{
  "model": "spectrogram enhancement model",
  "win_length": 400,
  "upsampling": "nearest_conv",
  "learning_rate": 0.0017,
  "adamw_lr_other_params": 0.0011,
  "max_grad_norm": 0.5
}
Rows from block 13, named by matrix and row number. Rows with one number belong to one channel. Each number is 500 + 25 x the weight over its row's rms, rounded and kept within 0 to 999. All counts start at 0. Numbers have three digits each. After the name is the row's rms in percent of the matrix's.
# convs0: first 3x3 conv (model.decb.1.0.convs.0.weight, 128x256x3x3), inputs 88-98, a 3x3 kernel for each
# convs1: second 3x3 conv (model.decb.1.0.convs.1.weight, 128x128x3x3, transposed), outputs 80-89, a 3x3 kernel for each
convs0.28 092:476478497495474475500488484478467478505483503533477526461485470465449434509466461499481464507486508492505480482496481473488477462475479488476456480493505505509535495490472477475488460475478505491503522524500506515524488481505519499505526512514513435551496493514506493515503513511513514509547499512
convs1.28 097:515478510506486464514509521524488497486521510477469511496463494485460528489477539474529515519532494502516512477516525482510484472492511506528515495487518524521530524489514511464467510491469454446533484506489502514515476506538500521519520505529500480481504466479490458497
convs0.29 106:529475499539506522492490486463490488484477507478477500458490489480494501505525496468465442492505500473495472506513538487472474491493487496489498492500503502502479509520515492516494493496480488508493494518496494499512522478466492505501527488497531489505509485493520493477520505477488520515484495479
convs1.29 118:506509498511490497503488497477470447475519508486498507482464508507502521510497503493493482477496494551504494528497536484521461535476510548517490510515507528515558512485473511480476469504511492464472497509511482511559498490517495494513476538505478496499536506468518478519
convs0.30 096:516546548498518503495513504451467476478469507460488535500489495500510520488511487474495502497493501481501490517504510499499503500524512492465474485471477512523491465517480469519487493498465491481514509498516516513487517495484502502485509486488503514507494486500504480504550498464499517508475517493
convs1.30 095:476529522448480469485514549507518460474473461494486507481492473480498500506539517517502512522482524505457488468509510544510545504555481469476492517500500496479508550537485501508481541532470476522501491525450507478500508535469472493474457489488463490520541485498517467473
convs0.31 140:476492514513489498522482483505517476535503470539494478489485526507503501498494478499473489481478510484459516490489516480485487483496522486519498494502512523504507501496523502496501488475507515519499484501474496492481541505491510505516495509515514485526497472485487475483481502494515491489516478507
convs1.31 131:465486528510480500497485492502513517516504523509494526455510482504522482527477497497487494518506505458496531497552483495520539469502501477500484477475486513473507485439489508484516517499481548519470486497523501478500508515510525467523481465514550493507501474503485485502
convs0.32 087:488519517500492514507511514486502501471499477521490476520512499514513498494484486480499482524502495511504499546502481528494474522511498493470491463466469498456444479490472508496485496527507492509528499498488523513472497512487496499527538506528453501499487486515521485507517507507520498491478472464
convs1.32 091:470465485499518478508503492493526461493495494526497451514484498465509476533489488484505430515536452516486492549518494532495501474477470498484445505530508500503522506502555487481512471487457481470500482536481533499484526497541538538522492500535502527526475473481487476476
convs0.33 100:518506469522508476534514481463484544490522532525497518524560539499490533530502512503499516499483485457485501515546540489500508499469480481523497509529494505508484480526505483522479483501479461498481463489492505460465478457473480465471470475479469474469505496476500524477477470466469475467444464495
convs1.33 105:495498437479509468500510449496438471492498503498480532505447481502468467527493490553512499523462498494456515496480515488494474498520483476504508504502534513509499491503523503479519514517489498494497484493529548540506512544523510521533477487476511513494485481487537478499
convs0.34 108:462493514462475482494483514502533493497514489488542499510529520529498520524518484545490526539489519520507522511507514517505508502481493480462496504473479498487488491506492522499506507534527520512489504521504498480499522496476540507497465496489451549462468555492479535488506526490510504499542497520
convs1.34 114:530450485501470495489496473497522525498509498480494507511527499569503491548552428484543476496511467494508442432518497487487497464492473456502523516492477514499501534488503517481514543503496501453507459494491535487534492499520512469516514489500533476517471492488484511464
convs0.35 104:493494506503507513528520518514475468486480492473489499505520507536503480527520487503487475475477457484501483509496480510490488486471517490503497528510518498492506546495494491507498515488499517491478500505489504505513475474508498478499489470497536437533498481510498482474503493496501495515532501493
convs1.35 101:519474525514529506512507475493465505542495491517499501437509525494521511486487498531511531509508493459485499510481494516489476505486491473495488514502523484536503479496517487524528510514501527516487467517567528526476482535503495507482476499489519467490498540486476525514
convs0.36 073:523495502554519487518516485509518542520524536493470520476496494514515518512487508475508543533504517504502481531489498524513510498499536466473491483494512493487497492519492523536503547522492513530530527504477512472479498475518455490492449463473531454509505483554524523529589514470592518495501498514
convs1.36 076:515514489502503475484557465525531551473500496496487501468482512478525492524522454474528490502491475601505561510466513514505491536507464476457498464497475493473476526493567469479505485469504519489505476506483457501492450465481487505477470498467505532508522512531543507459
convs0.37 107:509507484525537496528506518520531526522513522525536511484508505494478499515505495491498519496491500472468497476473515478497504459479500496524509517514522524494491498495535504524506481536512500490491507491490496506492495469444481474467475485498537466468513470489478493501510503497504518508494515514
convs1.37 107:482476482458481526476462553538495515532497517514505492519490501473499471517511487566463530469485503465470469515477434536484474531527487485506472522485521502518543534490469506475489470453495502501525467506480504487533440482478502521510519498529549506456494504489499512501
convs0.38 090:499495495494513520522494491490491517501505541487486500503547551490527525539544531486518506530531512509502468495514503479481482492499495490484484514508477492498504475504512511494524479522501519516494524536520505536550463485490473490509500495485480500506504503525488505529480493494501528468495523541
convs1.38 097:503503547470526540487524503532537505487473479502474465505515464464477502477502538501549518522494498511490527507484510508511491560528506470502474476495496515495520485502504470483502519505521497497473493518470490476508487475501517490504529489497508495483507521505504488540
convs0.39 108:499506491548511495529511495490501506475472507466487513515504500504502501518520498497490517520513500494519492446498515487518516491466498493501501528520472497506492517507513502516502501491515472464488471488514478459494525508517514526492499492483503512453504518512461505526487513499498487499469500514
convs1.39 101:508513495486493503544518466497491496522538544509522472487496503475490530507475456537536480525533476524533480500483489560464548494506485468491486476506460486483488481503473503511520505525538482527504496486503495497513487466484483484475538514492545529500472512517481512471
convs0.40 133:503481470503486506502504508475481514474488509483492522507502511488514493490497492507514523508498515515510522511511501500483498488474499489494492480504507497498506489495510509495502515497511475466503486503512485504518511510496477481514516501495556459491492473497488510472509493493517501507453517502
convs1.40 108:505491515526449557462455541534453468486483539492476504550496476446483520531512496490557484495510516515542497498490479473444493494540557535485536423531442529469497504524506509529495460494466514483524520491508455480503508501488503495461513481505513480531514527462498477514
convs0.41 085:504495487504487486491493501521509479532516498525533514472468481495487505501502506499484493501503502525510513491496508482498510470494488503507502517524515496494523501474499495484507514482477474494516510493495506489502485466481502482486475479498537474481523481467510512486515494504516502504504494491
convs1.41 095:513505469493517473483520498514509536512538504483504514478502505534516498443525532501484543494486505505516489551490547463518492442503490513518541513513465507540494487527520512511510502482543510548492512511521505466513536451510506526507446498462485518502487478508506529519
convs0.42 100:512506500473494485451476485541503528539482520531469498504479506506501487472497487495488472490484489491495500472449481502472480509493506482480485489512479478504521493529525504503530494512523517470439506495470498500497478500515490496516510503506449516510491526495521510481532522490478508474510475486
convs1.42 106:488460530526480538533491502448536519466494489523490515492507495505484538478493507505491502496497511473495525505457497494488497517448495500506535506506485476529506494497553526527534536537483517499475511513471485525440455563547506517523542499541464473497496490497468495533
convs0.43 096:486471505494486520501484479526488485501510528499486518511500517483492520524514510501480511538530538494545533484527517495527502478503527535491475469488488470509490494499476505496493475461464455497525479488485508514505476475522484495525487502517527479506506496489501527513489486455513519507484489497
convs1.43 101:501472457529484487500500460475473493462462481510471503523511548455488501482501524489517496507495501500494489517491527483488556518509454504498452495475524493506502518496496467533517486514508488507421492461477469496461499458505531480512492505506537517514503483492520491520
convs0.44 089:496480510517484497531510499481523511478514505492500524500511520499504500478499507528477486518487472506510472502483492510484500510495500527506506474503522459515541502528523509521504486505520492498506500507515503513496490506484503487503490484482491471496480488514507519490515501502500505495512487499
convs1.44 097:526519443533499519504517486470506505490497490485487516498494503496482500493492492454501524471512496526510498542475486527511503488513517533499481498487476509532525519465488536495467522492508528444479506519512459503477476527495527529497547487478487464490510509484501466508
convs0.45 144:505480509503496484499493468500488503517502507521498515489496504522505493512502489522519496511516510466513520493479505498463484486475486504486499509505516504526507493497496488507498483509479483508532492478518494482493488489478500487489515492494492493498499505497496504500481499491489516472506483480
convs1.45 117:475479461501481492497470489471516502496492498516497496486492473476482462464435527495519508485499494507502483524482494539491471495513550500464468466503502472508474482525517468506489450513464519490499506492482457501493476517480498516519525476522470511537488466530496472483
convs0.46 091:469478438502472484530500500511510524524503518492496511510485493501484520492486521506488446510537484520497524483515511516517504507512482513523487514500514502497494498484507464508528478530499516505490494521492510506471574530519509517504500492491488529475523509498527481483521515489507497531449476527
convs1.46 102:520536529474511522552490491470484513478496509490513529519483493481510516483528487506472499510478518502458511515496540510469521521516503478484490499507440531512491527517457507523490510484534501536510477514524462506482503489485495506464501491480488536521508504514467498527
convs0.47 085:514508506505505490531510492508494499474477490498486483521501492499497515501495528513507486517481482500477481530485493506479492497464460474479506502488501545490464493505493487487497487513511480474476489475476515485482502499511489497523483502508506475491507485493493476489525515497512521513504507527
convs1.47 085:513469502495519485519497520501526498500512483526500494499494494474488528548490518492501539518518487538518513480487487513521482498474503486505467561520538544511500471473490464474513478488478506508536521504494504506490524514522478441473525488527487516479516542490495502478
convs0.48 083:495504490467489507475472496507511470479522487487494482507508487472507474477491460498490462519490512515469504516516495537516505504511532479493503486484496521480472515530522529512530513480511503507464506482478497509506499483487515505506482477479500467481501492495500504480521515533524477515471518496
convs1.48 091:478525515487513485464502505542541445502526499521485490534515506525481545514518529502534499500529493494505474503515528494526547483475501531514473500511501518509486487508494524511513529518517484487498493497479512481477513496494489453489466485517469515520492494521503546473
convs0.49 100:535510492507511479515502516489484479512484492532507539490486516513505531504487505473483477494502488529480467503502521504521526515528528482495499480512509470502514484491513478482506486487478505524517485495490524498497505493474524505473495503516477482494511508501479526497461498483474503483524520492
convs1.49 110:482529523497490512521514504487507515525502477469505502517455522496464498497480471491488473489494491487527513516468443518486533483544459489523515558530571493491424492486458455517519523522500496518489513533512507484478520498473488528519513482491474490506514495527521509494
convs0.50 120:532513473548528484514502490506524506495504535504504485536500481525508475499496495487496503483492456514480464491505469491510480485474499499495516506476474485480453484494500523505487508498501473497492501504521516480485487472472503506508513504504485507498499497497520499485508512465484491489493517533
convs1.50 115:478501524494513538507472513546463452483486491502480498466474501503499440495454521491532494514509541516510508517548494524483497509534592529525600405451392515529522497483514490488478486510510500496509527510457463522547477496498516535519572499493493494478506488487548485507
convs0.51 077:482478472471482490471456470519462467519492467471497502516489501481493484492468509482482474510500502482479484467521538492507502475524510527499462530514502514529513519505498477493500516485483505511471500482491477495505491492499507492535502492512502475487532477472540519459498497525482487520468483504
convs1.51 075:528477496506508465490503501498515503509510489482526458537481511458477464462512453517512487500473467442488501492526501467475518501491479469486464547503536522510501487498487532522485521494461507538556476513519546505547484482485505501443492477471483484522511502515537508493
convs0.52 111:507515524489502541533507516487486511446470488445458464512498495481499500533496510520512521503489507505488482534507495503499515470486499496517502505519523466494485491498525508502522500506526484487516490502502472499516503484489547493493480488513505500489493493490505471484467519503530516501504499507
convs1.52 095:450490491534505519480482498515499501504532485472484519463500476514484499495484490477474478507505473455525475506464474481487508481486503529516509470512483506500536476529483512489485475485480527549539500502508514502484511508508503493558514498482482513504405491522513501500
convs0.53 134:504524528526499513535511518501484515475466489488452498516503490487509493502515493503511531502503513503518492492528527498503495529507482500495503506482485491479502505530518492486496489496496469466500476486490492486503519495489483513493490499508511501520500526496472512509495500488547520491478505522
convs1.53 116:538483517481479554498494520548488473497493523474487468503500511458474516482460458503519469507544488538467514525473486551483525513466503538496536348455413535488526485521463505515483479521510531515529518492490448523492499489482506503508510485480536497513497508517501499501
convs0.54 098:470498486547517546532498504518526513495512510523508490492496494512500488516518500494492510502514488493497482488506524485501509480502504506509511508480493488509533505513496515514509504532500470491476509521514517548502519497517469487494499496511482531478487495507491486493480505473525486496500491478
convs1.54 105:499466509505491525525466474528548477556537530511540549490496485477494499505529511497516534463506488487522492501533508497494467455502483531514595482509511520510468496498500509502492532491451528535549525481463472473448479506513476476464519472501521501518479494498491499518
convs0.55 088:510504464482479468501477509496508520486517513524523493508486481504489471510509509501499484495499511518534537501512538478473478477474495492503471502499484546555526520490500522525529493502524505477488500504479496448493489510508507516513466497468465486463490488480505512507479513502504490523519483501
convs1.55 092:498484443477496507513464505576521532515517520520527561527493533504527505479501463513492493485490522501463523521458491518473502496455458469484505544481543493498519530501512518503508533477473457470503524515519478479480466507484497493487495522547493509527488504512498454467
convs0.56 101:512509517475500522479492507485539533496499489481509518530469486479471497451472491522507480499505510491478525491476519495509529488520529497488483503526498515510488473508507474495498438481469522487478534494500492524515492502484521506512487519513494497486504509489515512515518505511535495518473529534
convs1.56 107:493488500513508515515489536479498497502498508506480500508486495479533476502494501507460487503525519509531510470472480530498499564466466491520496490490520474500533509477467516479459550480503508462502543511498540526467488488496516532510485521528477498507498515523520523532
convs0.57 122:500527498502511492521506493471487501509487507475472509509503497487506507495496505495488471506519520498547536499494481488509520490499507498506500486501498510503476506525491507493509514514514495506488490476489482469497456497490536504495567524514485511534490480501506499491510504493458520508512510522
convs1.57 116:505521506519502522526504489528485496503507495476479507509449459525516476468511542527511486499495468507506466520477520468495463489475535472477498534501516435470475469473523531524519477469472482492511496486475537518505510472496473493494518486491475505530536485493518529477
convs0.58 107:498505512484482487494466490510520467522485481496508463482510475495501484526496489521484483500505470527519514519504516496509491470487503477495515514516486501499503505497503504507521489504512522514483478528519490480463497486499547490489496511512505444509514492501512479479462528519526526511527488466
convs1.58 102:500531513473524450516514495497489473539522518502497470508505526576517477492521568506503500470463508452489502513488503483547519483503520420454477514520522514516491448512494495481481541484500508480499525497500529483484499483531479476537533528496512524509484521490448488492
convs0.59 086:499467484474465452494528503474457504468462474506517508471490476478499496560518510528523514468495486515504495538511526493528503503494513470470482501490511522490509532519496531502501543519516517496510547494499550500510486513509520518526489496496508511516488506516496511535488508496489487518515490501
convs1.59 087:529523496549523499528514497485479482503514515489524471493517469537546503502513485462491431488539530485556536500504542496496514496494533522488520487500508545528555505485523489504486561495478505493487497492513510492515509475524517510507495497546497498485501519514480482509
convs0.60 082:503496503488490497507516512510506478522506517527507523511485474517479492493469500537517508537504504533519506483507505508482469514478496519514478517499497515500494514527527501522538486495497478504517520494488502476527472468486451478488458511471514474492520484514505500542504504500516505506476521509
convs1.60 084:512512543524471515478497515540517519550507514508524514532529483486539505530492461463502482519522473531475533533484517519523490498499503510492493495502493506473448496493487507526498475508533474501512543521476458524556520517520512495513518523556484517529536505510490504480
convs0.61 128:513507481493475483483508499519495513491478493520466527494490501500493504509487475480486507487478500489513516497505513497497521506488510491494485506498507512483494511502464501501473505485497510467473475484495498498499488496494515487491508489505479517510487516488497500494476490517497501513498515468
convs1.61 102:492470535537480503465527482500533517498503510508471483494462538512503523508520476471494521514513487491538450479494520476506532533474550491495509532546466485469492509520473497470464471515518478495496460498503512473503486499526512509523521466519528488522519531517510508537
convs0.62 100:492494477537504475525505486479492481514504501476520492503503505487491504503503488514485497550529531510515487499482506490474483490477471507501503499484482493483507484502510537540524498515476533498491476481490492488497485499523486485481523496482522495493504480505510496463482493490477486492484508487
convs1.62 108:486530514507503507533527492443455481540513475482498490539487522532512515475532509505494479529498503512498485485484468502548529508498465543548510535528540487512492453502445475530518498510488523508549509510542488448459512533513530511496464424457529538515468494504520496473
convs0.63 103:500507527492492479493515491496496482517514482516506504548526548519519539477479498478491487500492529539498516504493515509515533486497520491452474496496482494509503488485472505496486495516517512487474517509506482505505483489461531500492547512503439517438495500497502493506493502501486505535520486485
convs1.63 119:527501518528498488510540483469476480488504514551538554492512484547529495481508499502492486481493498495492499543508529487504497500501513469482469556502496448485474503521508503493509524490502495519525546550577492455476568580563489509490510485495492501509491504471508500508
convs0.64 106:520499475525503483496494492504498473495483492483500482486504511505506502481493505510485513473502496516497523496503517480500508519490480525525512483483482519506511508506505505519517479496506488480480483496509459491482479537531481504512593516501502551501483521471495520512499502522477506530509503476
convs1.64 107:496503517488507472470486496499521478459500489515493508536513478477510543502482493488501475467465496513542539501523509476467482511492516585551571411430418426442462480501526543518518497506496504497479520502479464481508464474513510508485511471472492481482535471499527518497
convs0.65 119:533509493489501514488514505478507468490488489469469504506502482510513500492523490490519515501514518503491492533506508505517492506500485496465492501485489504500492484497484512498489485513504504484508510480526466501489480486497501505503484480517513490522474516481495504460497509486483511478487496492
convs1.65 107:491490507469506527487520531506454528482490500488488506522494473491529481522466498483533492498510501495448543497523451461526491544518521555524561493474481528482486484498495475463489499509501506500513575483449500491473495505554505479507505487477508506491521478514527494499
convs0.66 091:480502502467474499499494486476483507501491517473469478511515514502497510502491506515488495498488502515504517506516510512511492501478496507490503526483488500511501478501478489496497482489532514512503520485482513466501501508531523522523534516514506495521503493490519508473501548507490539476507513463
convs1.66 101:487531505497510478512507509476543521474497500507513492502477498516474474464487489506523482520462464531493530515549495487502487498528479537511494543515519506508460463513503501528506496494497481490492544531492538535466484526518490498518449511465442512521501480523468510515
convs0.67 095:539532499491519499494499464478494494504479471504507499528515533536494508530501488496492485504483504505482492473488508496479505488487519485517526486477498511498511524534507501529521489484500501507479519498458514519488491481501505481515499492484524504529504479498478491483516508505482500522495527512
convs1.67 104:487514501518498472515511472491489483480480524514515520523489546497472488509476497463499474495516500476493482505512454497532485489483453506517507548502498461481563493518466494503485481478510504507458533520522495516502522472545482483521497511502499519491509517497472493503
convs0.68 084:519506472511504476490515486495469490486494512493479522526486481518495481478503517541514526484488496448505509523516503456484524526512525523513506517504507484496493492546515529546517491547524525492486513482491515465489499526508473494482505487476475588480496526501534491490521504534535527497486468529
convs1.68 084:506484472527499487478490473500506522499506485532498548497518511507461538498490519493536537552549524487511453545506545458485482509505537505524513440466473473515534494497522492490494480494502528455493483513503475510509526509514504541520462466501498489539510478501489509515
convs0.69 099:500491515476489477493510503490474484496502508499499530513515525511513524494491495474492467487513477503534536516523458496498463487505504496463500470466494493475483474499509469488493474458466511508478495497491491466477530510511525509499527542493525461494511486493527490497501486481508501551508527564
convs1.69 103:510520489488531497494476473502519489504500501497501517515491514509472471515525495501566496492514512467526505483473503506460492476521523539512512488510448524524544476518517468497520529502493512482515489501483526508540487506505514537490512486523487532549508506489492546538
convs0.70 104:513484481511511484518502501489498505497481518533510531509514528531529511516504492538508497494499481511501486500491508482477475489467455497512522488497494508492484541532470509529500525507474490509497498483476478489474483503509475498505481470507509511501476489489490517494496496516510491479495459498
convs1.70 105:467512510477509466500510486509472524500501538509492463487442500505476531488493526508491500525491460476503508523488507484519490476480512564449546426493490524497528521487492523525494504533500496510439524482460530471541515485541487481528515506465485506462494480471485485511
convs0.71 092:512498529496486500490518487479510506498489507482465503457478475508511486483495499489487468502489490504496481519472497482491491477499463495522536509499486520483515529493480534518531481489519513530511487513455477484507497503469537511512497494483513468503496471492469480507481491476465520483528490493
convs1.71 093:495516514474502515492504475506537554504483501493521494512511509520500476481466518485497489489467476507504500512489496467523528492502477534528502501514494525500486511497485501501557534499488526517537435459502559484460478516514510505539514510483524508536469493491485500466
convs0.72 101:505503501491491491503518506513513496500501504483499525491497494491500513512493493532545507507505490513482472507475484509500474527509487521489489491497485487505502493524494512511494486509491497495512512508494493498513496501497536518492504517496434547454473521465471521477457508530483493503523510485
convs1.72 097:479513484492505500506492469494515494536486478472489496497511483526529556460518508512493497498562532491504468542475482517487521485447478477485497489522495480511482480524495482518465537484495502486480497492468506525497500471450489476524491534463490504509506496507499541538
convs0.73 109:481490519462497501489493511498485508485475499527477469514515524509476501486490517488475515474475533490490529502509497497527513503520532494500504485487477493485513537509507526499485499494475531522480519491483512479500499497476524527518450499506494504475481480525485510481508495506543502504499525483
convs1.73 101:553499528515492498464516493486491464465500501484499496480476551473481500508471503525524481544466469483501504519437495485517504549474545463483517524512518496519472508575489524556463489509486459511511447499443505496545489514484514481508520513475514522505505477518489480498
convs0.74 124:487495487503486504522485485501500495508512495503483509482509517493517509496521515477480508492503503493499499510523515501490486473482515509509494497515481497503504492503504508508497528520498501491490521490494501485496495504503478474474498501478524523516513501535480496508520514486491496510486513526
convs1.74 117:483496499492498454460503526495511522494479532524492500547482460471509529503526510482480498512443522496482488460479485495535504499511467542484502484490502525533546498482461502492492540498486502498488514526530521480524511485531501473501490538523498505501543492476484502506
convs0.75 084:501491475471483462503499498492508524484502503490483472531523504522502493505525542511507485531497497485479526539514502514532541461495497499503486486498505488489494515507482514503528541520513519532528483499510455504506516513495471481488534527513515464509509474502512479500504476488494520511498484489
convs1.75 084:509483517495530532487490503492499466487487491500517502545541470477494441569508482484501471508484531498502556521482517529510487495480508474493542491467463526516479519482552478453507480486488511482521511508489517499496512524504501521465529488448490503486489501493473489485
convs0.76 084:500508524476509546525516542521527479512512495499504503477497507464476474474479449457494499463502506491477485494498498490487465511502496515507496502482486493496534464488504469509522474486491512481522519502488508511475518527513487500492469499543511469525505490496508500511480501523514520488491556517
convs1.76 086:493521504485502482525484477465455509499482517533509501498507493496481510501492470510547500534530563464474520509482490497454491531465517531507487514500533511478491515509499491500501515546512553503533486476517488495506500495472507515511467468542513497533506498493525477480
convs0.77 122:500514507520518508511485507495468475485484524491466491505505499512494499509478463485506519491507506498481489511495527522490515506492528500510484492507487516491500524504493508510496480510492506514516469508518481464499469498514522503481495497485496481514512481506480482492487515540547520472517518500
convs1.77 110:498494549510487521486487529485454511520493471510493476472472552521517476525522535493516523535506498510463503496489481509456545472495510511528515524511546502511511512520481452515483530528513499514483456512522524509528474475466528493481498495466497526483442471511506468511
convs0.78 094:500506470535508522541495496461470491484480487483499516535516522517513503505470486526506498526501519480506501508546537478507496517512486480486466479504516497505504475500498514513529517498531492514469523511479476506493487499519506498498505513516512489496509501498491484507550475493490473491476470500
convs1.78 094:493498468503491477487500494527507483512487499491500477530475548504530510477533517504548538530483512530581456509496484460535509525549534529481484513509563484529529488524462487504511484524530511528540501524537548473479528528529475477496498486501508518514485497495495487489
convs0.79 104:500506508499497502516493512537509526504486550486517498499493460493487474503489484517479502498485489502458459510510492531487480536490450484498474466494486483530477525504511516513511512479513514496516493498499526481479500494502501494487524505491509501506522493469514499471509494522500493490507510470
convs1.79 107:479495526513497504518529471527517483486504502462492490475471519503465490453472523484523497511494517491552506510467511492507522540476508519494518488530515492499496500524503489500512474501469487481500514493485516493482492454501491495472471526493503489537499529519469573487
convs0.80 082:520506498515521495495508507498483455506507510527512499538510509524524493488502511488496483471492493492487490508515498522505496498487478479497486493501512522466457491526539502533501488514487518496531497498497486512495483483491490499506481504470453531463503521493515542459496496497490504517489500510
convs1.80 083:494483565490485523491471495492502480515503497495504521527516466514496496500512551503473483552510428504530474506560520502496475475475476441472496485506536488492492492557593516542507497484489497514562464496501494487519519544526536508547493511522499518524467481476489469479
convs0.81 103:505495493500510513478508509526493484508510509552503500523534515507516510478494448504489504482477482525482506512533500485468518482464490512499528491494497473500484529496489524493477543528515481498514491519503495520476482493489480483492483489500539468530518493498531458513513486479479504478489469498
convs1.81 108:516490495519499494498452511489491491503525533515492481483496501482484527520512495519534470527469486491471431511546472528482474491524514513495456448514501513517492531534493501530491512532461507479499500525491485526524537489511505506512514478498522513499520490471514484467
convs0.82 093:506506495538517483507475468508519521494498493484495509515518484499511496537510505491489508507504475507509497499465493503526502509486485528491488517499501485483480530499493481491496480459494517464480479490505485473485490489502512501497481496500518501518543490489521487493478490517497507512501514499
convs1.82 094:463480537468475477519516544505516491511526542505494505478527493510499517487487496491512510502479481528479473510526487494528488478513495441494471476480397506516545502514549509505512488513534535458421512496536503515519455532544474490462502509472453504480519504488476464503
convs0.83 117:501519509522514503507506503442499505482500474497496499534521496533505509507506496504524524492485521531496484523531509507500536504514515485482515527509481519494485500506490528509495518510501497513509516509527493492480479492507485487508479487492516513497511513500527491501511468515494480490466510438
convs1.83 107:496562507464512511492511482514504489500502481519503521526445460465506509456518528487504484478497468505515525516477470480506475524448520531503560463500482514528498488534499513511498478462456471455485514500456491499508490508508497480512482516492491513459487518504496511499
convs0.84 084:531522488524502514477494495505522507520495490510481492480488485488479500474482486503483524491508483476485500479509514456472509476492517483478458484511482483524516479509472511517526493491520488516481532508499509461479480496513470495496536528508476454541504488512484488528533515492497532513535531536
convs1.84 093:461488479507478487517474492509527502508518520485544547540494484395465493478480474501459560513475533508498538513475487505513475504532480498451492450521515514535522492539533503513508514509506465493533510498541470481514544486506482507502490506477499518493479505467490506482
convs0.85 126:478506492502502510503502519511500473516499477530481488493492490521499500505508507506496500491490492487497498505493494487498504515498478527516457506524497492520492518506511504521529512504513535516502515504492524490501507505486518498516468504502480524490494502506489523485491495492524514499484505504
convs1.85 111:482514502464524515449525517494520478502544478513487500504484504493503490504491489516511484540501495486518486535468517459517533466476472492506482426499498524489475489503497486468474478491486495527508478511505486485511500482492492490494500475501552499484493486507502504483
convs0.86 107:519507498530498491466494500498496499525507482526504480491517523484515489477506517479484494502498493498482462493503499523489472522489512523501484510489484478514491499509520498512526498503503510507517517519501519501477495491501515512508515492502530494509514497505498501501511505476507504498504504482
convs1.86 111:481498511437489532506502526503443495504505470513528506522484524495498503504507495500482498497503504459497541491511521518450502547497491494516506539514524425546505496519523484501510469478520462535508480485539522535478498480533485534498499465479520526464494507513469512502
convs0.87 080:484478446544502481502505490522499501515508496508503505511484493504476503494509483428456447507490506455472490501530562456475532441463503523498495491467477496479514524517490531550521534519534490509474475496483504502499503510549508513514530515503442514478489493504503499485502484513518496504506481492
convs1.87 080:505489544492507508505524487526512484517493458506436499489509493505511527517478480512499511538512520474501483470479481509518509500531537519523554498497496483483493507460569458457501504459510561530489480508456498491499505517447525517489511472473509479540451502492523499501
convs0.88 131:481511510513516505513502486496482524478477525507516489508506534498503522511486495518528494543531543539499477509485482494472458480508492483478546513500520528512468508507499504495513488505514497505489486497479484501548513493488502500508447489469462476516478493494507531490507484505535475509512506475
convs1.88 105:488531524523497522477556519503498495542480500481493498519504494496495525495522479503507471495508529515514470557474507495530524456488482456492532478511480495478479504496497498514519505498466520510537519476527452498471461552447502471477529517478503504541494519517468501519
convs0.89 095:499471476518508514527505499476491513482522509499532478492518487491486485495495513442484523482479484498498492522529499514518517512508516478456510498491492520502475500507508488497498472481488500510524500492502497494492508502507476497487485492478503528476483512485491483453472526509494519515482497483
convs1.89 101:504471509475494509490532519474499523526522540503516552516482502518514488481491518513520501500520474516516487502518583514492524494497496524544553540498502467478511509498518479533558466502476512514542473525519480482446532514486531509479502512515518491500507491511486468480
convs0.90 092:518498512475484499489512530491507473482513482504548509501457511505472481474492474504487467514500484522533519495501533501506525493523507466486462496459475510463497506500469485521508480510530516500487479505489462487500509488495484492494500489492458569483505518512503516496455490479497496484508465498
convs1.90 097:463492502501505479493513489503507504481479483498462525482514474486513473496491542504477479516457476486462499481590464489523494530471506557515538546496483538487513477462499487477484524480490472497490501485509547519496480543479528471510508517494523476532503502532508501495
convs0.91 090:483496513512518549482493495507514517544527498486481491491462499495510496477486481499492503474483508504480519495494507502481489518489487551512504482487498493480491516509459485493488464474495501510470525505506479485463512502501516512520520511498486542462486504503496487502487520490489497497493494508
convs1.91 099:499434457489452479483516467462485532474520525514468470516592537517542495527508499533518498492528502479493517486476538495510532475477473490519471476524518510473452477459517509498504528529524498488454499478498438483485474491543460475473551510477484512487503502507455508506
convs0.92 112:448475479452500482502512487543529526506504517479459485499507504490486523501499544505490511499512484451472512449511504471496496470499511481462473496498492518503486527498498490526512494493545509493487507474501503469506501498471508488503492504536509464522502471504502487499514486491540520510484501512
convs1.92 114:488464509507496493488529479503496564495513491496509472482509526521475510521476516496532504534518502497499496539507473516469463487512474472493455513480483515503485514510477485497518503481498556494516475497473527514526479468445490458503523482492524540505489500467512492510
convs0.93 082:508504529544514511510504501472494505462487497485494525497493502500513528457520534471508479465516552551522569489516482494492469549516504480511470484510505498510511487506484506514501514507493529544536549461502499473547474476492428472472410465443504464518496525503478537482566471475548489509495477446
convs1.93 085:466502509500517525496505509479500488529515516504490461461472496452504524496434522525484490496528491521524526559544490528527557491527516431478476439464456437464480481532520459504493462504511520481508503507530487524516511522529510506474488480508485523544541512503560518541
convs0.94 070:498492450486481475523484471485480415482484467482507495506485476484456503484451458491444507457468491484488512483485520476484485520495503528493496505496453484457465556509521528505493495480491478471485477484486482464466468491498468493483482479493511521506510501502478488535517507495513490495479494497
convs1.94 074:498451539464456457508496509484538507497507502504530499556515552458503493516508496558526454460502499448480449491476551513497500500472505479447469496506519495464470493454445518520499537543525496494479475482496540493442511488541515519516522502508531497474506519491503548521
convs0.95 118:507531493502530508509509503508501494504491494490487517503508530510516516509506496511493459529513496515501464512495528513492492508490490510498490483492482489495483516503466494492458452466487504493504511483511491473495500493505491494474519502497493467500490479514518482487512492483486504515513516475
convs1.95 122:493458493499488483489510532480503526485472478529478450489519535508502479517519547495497500495477464503504490493494489485454483497526517486503457599541620514513482519501524514493477490505536470502483488479520513498480482475488497507518518505502494472484503505501483487496
convs0.96 096:477496497506498489482472481498484508482487503476473518475468477498484454488490496476509511521521523511521490477489487478500495488494532477504537501491492490503475473491472481495464489479464513486473491501501529500558508494499488508503469489515488518517493511505515528516557504503537525517465521498
convs1.96 095:462526519470495489468556506487518498490506490517509490488497523469451520508548508478494497491492479499501467532489527526486512546465523526534555467500465474483500499475495496501505508542502521520478510500527547529519461538507501518506498521528456511495461528501507535480